config.toml
model = "model that answers yes/no questions on an image's attributes"
train_examples = 195000
fusion = "prefix"
fusion_encoder_width = 192
fusion_encoder_norm_position = "post"
fusion_encoder_activation = "gelu_tanh"
fusion_encoder_inner_norm = false
beta2 = 0.95
ema_decay = 0.995
steps = 3600
epochs = 1.2
Rows from block 4 of the fusion encoder of a small model that answers yes/no questions on an image's attributes, named by matrix and row number. Rows with one number belong to one neuron. Each number is 128 + 24 x the weight over its row's rms, rounded and kept within 0 to 255. All counts start at 0.
After each neuron's rows are labels from the 100 texts, of 14976, where the neuron reaches its highest value: "fires on" is the input token at the peak. Only what is clearly more common there than usual is listed. The data: scattered letters and digits in many colours. In brackets: how many of the 100.
# fc1: MLP up (fusion_encoder.blocks.4.mlp.fc1.weight, 384x192), inputs 96-191
# fc2: MLP down (fusion_encoder.blocks.4.mlp.fc2.weight, 192x384, transposed), outputs 96-191

fc1.192 [139 128  93 141 128 137 102 112 166  84  89 128 128 128 128 128 106 102 128 102 128 149  70 128  95 123 128 127  93  88 171  85 128 136 128 112 190 154 152 128 164 157  82 128 128 128 183 118 128 128 165 118 133 128 128 182 100 128  75 110 128 112 105 128 128 110 128 148 169 128 110 174 159 128 128 120 158 128  90 111 128  85 128 128 132 120  66 112  65 128 148  80 128 183 128 140]
fc2.192 [128 128 128 118 128 128 174 176 128 207 147 128 128  99  79 162 171 128 128 128 171 128 128 128  91 128 119 135 128 128  98 128 128 163 128 137 145 128 128 128  88 128 128 128 103 128 128 174 143 128 128 128 128 100 146 108 128 106 128 128 120 128 128 165 128 152 150  51 135 107 128 128 183 128 136 173 128 162 128 147 130 128 105 157 165  65 122 128 175 128 128 150 155 119 165 157]
fires on: "blue" (41); "purple" (35); "black" (23)

fc1.204 [ 93 139 128 128 128 141 128 128 153 128 128 128 134  82 128 128 151 102 128  90 128  71 141 113 128 122 109  72  93 128  95 128 128 174 128 128 120 128 128  98 175 155 128 118 128 128 153 128 128 128 128 144 128  89 128 128 161 128 128 128 128 128 147 149 166 151  96 128  59 142 103 101 128  97 128 187 155 128 108 128 128 136 111 128 128 128 128  98 141 128 128 128 147 128 128 128]
fc2.204 [ 70 128  97 145 128 128 107 144  93 128 182 156 129 128 145 128 128 128 104 151 101 146 128 128  80 128 137 167  40 128 133 115 161  73  75 108 128 128 139 155 128 154 104 144 128 175  93 128 103 160 128 134 123 158 105 128 121 128 128 186 128 163 128 152  87 128 128 104 161 148 128 128 128  88 128 128 134 123 128 112 160 106 128  93 168 128 128  93 116 128 128 128 128 128 103 128]
fires on: "blue" (95)

fc1.44 [128 129 128 128 128  54 128 128 128 140 132 135 128 128 100 112 128 128 128 128 128 139 168 128 128 117 128 117 128 128 107  99 128 173 128 166 128 128 128  90 128  99  79 128 128 128 128 119 128 124 128 128 128 133  95  79 104 128 128 128  54  93 197 128  83 128  90 128 128  98 128 128 128  93 159 128  99  93 128 128 128 102  96 128 128 128 106 128 102 128 128 128 128 128 128 105]
fc2.44 [ 79 128 128 162 150 180 128  94 125 128  94 128  87 152 128 156 128 128 159 128 128 128  86 128 110 123 128 128 128 114 128 128 128 128 128 128 128 128 128 148 128 151 161 128 128 163 146 128  94 128  99 120 128 179 128 128 128 107 148 128 128 128  88 136 128 128 169 176 128 128 128 136 144 128  98 128 128 128 128  96 128 158 146  78 151 128 128 159 128 128 180 142  94 137  73 128]
fires on: "blue" (97)

fc1.381 [108 128 146 128 154 128 128 158 128  69 128 128  96 128 128 150 175 143 109 128 103  96 128 128 128  88 121 128 149 113 128 178 128 206 105 128 102 117 159 128 128 104 128 128 108 112 140 128 191 128  99 128 194 144 173 113 166 140  85 120 128 128 128 134 128 134  77 128 173 128 128 128 128  99 128 128 128 187 128  67 128 104  86 128 128 128 182 128  84 171 128  87 153 135 128 128]
fc2.381 [108 128 148 128 128 128 160  98 113 128 125 128 128 128 153 128 140 118 169 111 128 128 189 115 128 154 128 128 128 128  93 145 166 171  98 128 158 128 128 135 120 144 128 153 116 128 128 128 128 169 128 124  84 128 128 128  72 180 119 128 118 119 128 128 124  98 128 128 130 128 145 128 123  83 104 128 128 110 128  89 128  78 167 128 151 128 113 126 116 128 161 128 178 128 128 130]
fires on: "blue" (74); "purple" (26)

fc1.130 [128 115 115 128 128  64 128 127 109 128 148 128 128 138  86 124 128  98  90 132  86 128 128 128 128  95 120 128 166 159 109 128 128 128 120 128  88 128  94 115 128 128 112 128 153 128 144 128 128 121 145 184 118 128 128 128 149 128 128 128 128 139 121 128 128 128  69  84 106  96 140 128 188 135  78 128 113 112  96 128  79 128 161 120 128 128 116 130 155 128 128 128 128 153 125 128]
fc2.130 [128 128 128 128  80 153 128 128  96 128 102 124 128 128 128 139 128 128 128 128 128 112  84 128  94 142 128 167 128 128 127 165 146 153 128 128 128 144  92 128 172 129 135 128 128 132  92  95 101 201 113 128 124 128  96 128 128  81 165 141 119 128 128 128 128 128 128 128 128  99 176 128 152 128 119 146  98 128 170 149 128 128 128 128 128 123 114 128  98 128 128 128 174 169 113 111]
fires on: "orange" (92); "pink" (8)

fc1.145 [177 128 128  96 128 151 128 128 205 116 126 141 128 128  89 128 129 128 158 172 139 165 128  98 120 128 135 128 115 128 128 128 144  82 149 128 148 128  74  78 127 128 128 165 128 128 178 176 128 118 225 167 128 128 103 128 160 103 128 128 128 128 129 100 100 151 124 166 128 142 109 128 128 149 148 115 128 166 128 161 162 128  77 159 128 128 128 128  80 128 128 168 128 128 128 128]
fc2.145 [126  78 161 185 119 128 116 128 123 128 128  98 128 158 128 128 128 128 128 128 128  85 128 167 128 147 128 150  75 121 128 128 150 116 120  97 123 128 204 128 128 128 128 118  77 102 114  59 128 152  63 115 130 128 145 128 128 113 128 128 128 128 128 180 181 128 145 125 148 128 128 166 185 128  80 128 160 128 121 128 105  78 128 128 128 128 128 158 151 128 128 128 173 122 180 124]
fires on: "the character 7" (22); "the character T" (17); "the character 1" (15); "the character I" (9)

fc1.97 [128 100 100  77 128 128 156  93 128 128 107 195  97  74 128 163 162 128 164 128  99 169 149  70 128 128 120 128 128 166 128 128 128 128 179 105 128 136 128 109 116 128 128 124 144 128 128 128 102 101 128 133 121 116 128 113 133 128 110 138 128 190 128 163  74 128  86 128  98 124 104 128 128  55 129 106 121 107  92 128  86 117 147 128 123 128 123 128 121 128 110 177 128 128 120 105]
fc2.97 [114 128 145 128 128 128 104 108 128 165  97 116 128 128 161 128 128 128 167 133 120 128  91 132 128 141 128  76 163  88 128  98 147 128  89 117 128 103 122 141 128 128 117 127 128 128 128 128  70 128  92 148 128 128 128 105 119 163 128 128 118 112 186 140  86 128 200 124 128 145 156 129 128  87 152 125 107 128 175 160 161 163 128 145 128 128  92 105 128 111 179 128 126 128 128 145]
fires on: "orange" (57); "pink" (25); "purple" (17)

fc1.338 [128 128 128 163 142 128 151 174 167 128 154 128 107 128 128  81  67  75 128 102 114 128 128 128 128 108 157 161 128 128 102 128 155 128 128 128 128 128 128  87 179 106 102 128 154 166 128 128 103 180 128 124 142 128 128 157 128 128 128 128 150 101 171 128 153 128 140 128 128 149 120 128 164 149 158 128  71  83  83 128 121 125 115  91 179 145 128 108  58 167 184  78 172 128 128 138]
fc2.338 [128  94 128 161 126 128 167 151 128  64 128 128 128 128 103 159 128 151 193 124 128 128 156 101 128 128 128 128 152 188 128 128 121 128 158 140 128  85 144 128  99 158 109 128  78 128 128 110 155  68 162 128 128 103 138 125 120 125 171 128 146 132 138 128 140  81 128 128 128 111  87 128 128 128 128  98 130 128 139  93 109 128 128 140 128 128 144 128 123 128 129 214 128 111 128 128]
fires on: "blue" (94)

fc1.161 [116  82  88 202 128 128 135  81 128 128 106 128  96 128 130 116 156 150 128 140 185 146 128 163  96 128 126 153 128 165 102 112 132 152 205 128 141 141 128  92 173 128 128 140  81 128 145 128 185 130 112 128  69 128  96 180 128 133 162 100 160 126 134 140 128 128 128 128  96 128 149 128 128 128 165 116 142 110 122 128 197  95 128 128 128 140 128 134 113 128 128 128 194 160 153 128]
fc2.161 [157 128 128 128 213 122  58 200 128 128 128  76 128 128 128 128 128 128 129 153  94 128 128 128 128 124 120 101 128 108 128 184 128  70 128 128  95 128  90 154  88 156 128 128 128 128 128 139 128 138  97 129 128 161 149  75 173 128 129  96 142 166 128 128 156  89 128 157 134 138 140 128 128 128 101 128 128 128 117 128 128 207 128 125 128 128 103 144 140 128 128 126 128 128 128 128]
fires on: "the character 6" (11); "the character R" (10); "the character V" (9); "the character C" (8)

fc1.2 [123 103 128 128 128 128 128 157  94 151 128 142 146 128 128  92 128 128 128 128 128 195 128 128 128 128 128 128 128 128 128 128 128 128 110 128  98 128 128 119 193 128 128 128 128  93 105 104 153 128 128 161 128 169 220 128 128  61 145  86 110 103 133  77 128 128 128 128 128 128 110 163 128 128  77 188 128  74 128  94 128  98 115 128 166 128 128 187 127 134 128 151 143 144 128 128]
fc2.2 [ 92 128 128  76 128 128 152 120 128 180  83 158 175 128 128 162 128 128 128 128 128  79 125  67 128 128 128 128 158 172 128 128  94  48  95 128 123 128  84 128 128 128 128 128 128 128 128 128 167 128  97 128 128 158 174  87 128  69 128 128 128 128 159 128 180 136 128 151 188 115 128 128 128 128 128 115 175 128 128 131 128 172 128 128 128 128 118  64 128 128 128 164 125 128 127 138]
fires on: "orange" (88); "pink" (11)

fc1.119 [112  96 105 128 128 101  91 128 129 104 128 128 128 128 128 128 115 128  71 128 128 128 128 128 164 128 186 125 133 128 133  91 142 128 141 140 128 124 102 128 137 103 109 128 128  60 128 128 128 125 128  75  91 128 128 128 147 143 150 112 128 128 143 102 128 111 128 142 106 128 128 128  92 128 128 134 128 146 163 128 128  95 128 182 128  90 114 145 128 128  53 192 128 128 130 170]
fc2.119 [128 120 110 194 185 128 128 128  77 128 165 128 110 128 131 128 128 128 128 128 143 128 168 128 128  91  68 128 114 128 128 166 128 128 128 128 128 128 187 128 127 129 113 128 144 150 128 128 128 128  89 128 172 116 128 128 128 117 128 145 166 128 118 128 117 153 109  86 175 136 128 128 128 128 128 128 128 128  78  56 128 162 139 124 128 192 202 128 171 128 128 128 131 110  85 109]
fires on: "white" (34); "the character H" (12)

fc1.134 [148  76 128 153 155 128  88 116  84 128 128 128 178 128 128 128 128  86 128 107 142  93 119 135 128 128 128 128 142 200 128 128 108 129 128 100 153 121 128 128 128 171 131 128  93 106 128 154 128 100 176 128 128 128 177  94  44 122 128 143 128 128  75 135 128 128 128  69 128  88  85 197 128 108 128 124 128 128 103 171 161 128 128 128 151 128 128 100 128 141 128 146 104 128 128 128]
fc2.134 [128 106 128 128 128 148 128 158 128 128 128 101 100 128 128 128 128 150 128 128 103 181 154 162 128 128 150 165  83 128 128 128 178 145 128 140 140 142 201 128 119 128  93 128 128 128 128 128 128 136  72 160 138 128 128 175  99 139 121 149 128 147 156 142 128 128 126 128 133 137 105 128 164 128 128 128  84  83 117 128 128  89 126 128 128  91 128 122 118 128 128 128 128 128 128 128]
fires on: "white" (61); "yellow" (24); "pink" (15)

fc1.45 [128 128 149  98 128  94 128  94 128 128 128  84 128 128 150 102  89 104 128 128 128 128 128 128 128 107 128 128 155 128 159 105 128 128 128 179 128  93 192 128 128 106 135 128 128 128 151 128 105 128 114  82 121 180 128 128 128 128  63 128 128 128 128 128 108 128 150 131 105  87  98 128 128 128 128 123 128 119 128 169 128  87 158 134 128 128 129 114 128 128 128 144 228 128 128 141]
fc2.45 [128 141 128 128 128 128 128 182 115 128 126 128 143 128  89 138 128 128 128 171 128 128 128 128 125 123 128 128 128  95 103 109 128 128 162 112  90 128 128 128 128 173 161 128 128 185 128 128 167 112 170 128 128 128 128 128  73 198 128 128 128 128  83 128 128 128  88  21 140 128 128  98 231  68 128 128 168  65 128 154 128 128 114 128 128 154 168 128 108 143 128 132  71 128 116  96]
fires on: "teal" (99)

fc1.7 [128 128  96 141  79 128 164 158 128 128 128 106  99 100 128 142 128 128 128 128 128 115 153 128  70 128 128 125 137 128 106 128 160 128 112 128 128 128 207 128 151  76 128 128  91  96 175 128 179 157 128 128 158 128 151 102 110 128 116 128  85 130 172 128 128 131 128 120 128 128 128 110 155  78 144 145 128 131 128 107 119 145 161 158 128 179 155 132 144 121 128 128 128 128 105 128]
fc2.7 [128 128 128 128 128 163 128 147 128 128 128 128 128 128  79 128 100 128 128 161 128 128 196 154 128 128 109 146 128 128 152 128 136 128 128 128 143  97  50 145 128 136 128 128 144 128 128 128 180 128 165 157 128  48 128 128 152 128 128 128  81  75 128  83 128  87 128 128 128 114 100 128 128 154 150 131 128 171 135  77 128 109 128 175 120 128  85 116 128 121 181  93 128 128  76  94]
fires on: "blue" (79); "brown" (14)

fc1.325 [ 93 128 128 137 128 128 172 169  88 159 128 191 102 106 166 102 128 128 100 127 128 120 128  64  82 128 128 128  96 142 128 141 131 182 128 128 149 128 128  92 163 172 128  88 171 128  82 190 128 128 129 149 113 128 128 141 118 128  77 128 166 110 128 128 147 102 128 140 110 153 150 128 128 112 128 128 128 128 164 128 132 184 120 128 128 160 128 128 128 128 152  90 128 128 103 128]
fc2.325 [146 128 136  77 127 128 174 128 128 118 128 128 128  98 156 153 115 174 163 160 139 179 128 121 134 128 128 128  93 182 128 128 173  68 180 128 103 128 177 128 128 107 128 153 128 128 128 128  55 128 111  89 126 128 128 110 128 128 128 128 117 128 100 128  84 128 128 128 137 128 128 162 140 128 128 128 113 140 113 128 118 194 113 157 128 128 128 128 103 178  99 128 128 160 138  73]
fires on: "teal" (63); "green" (23); "red" (14)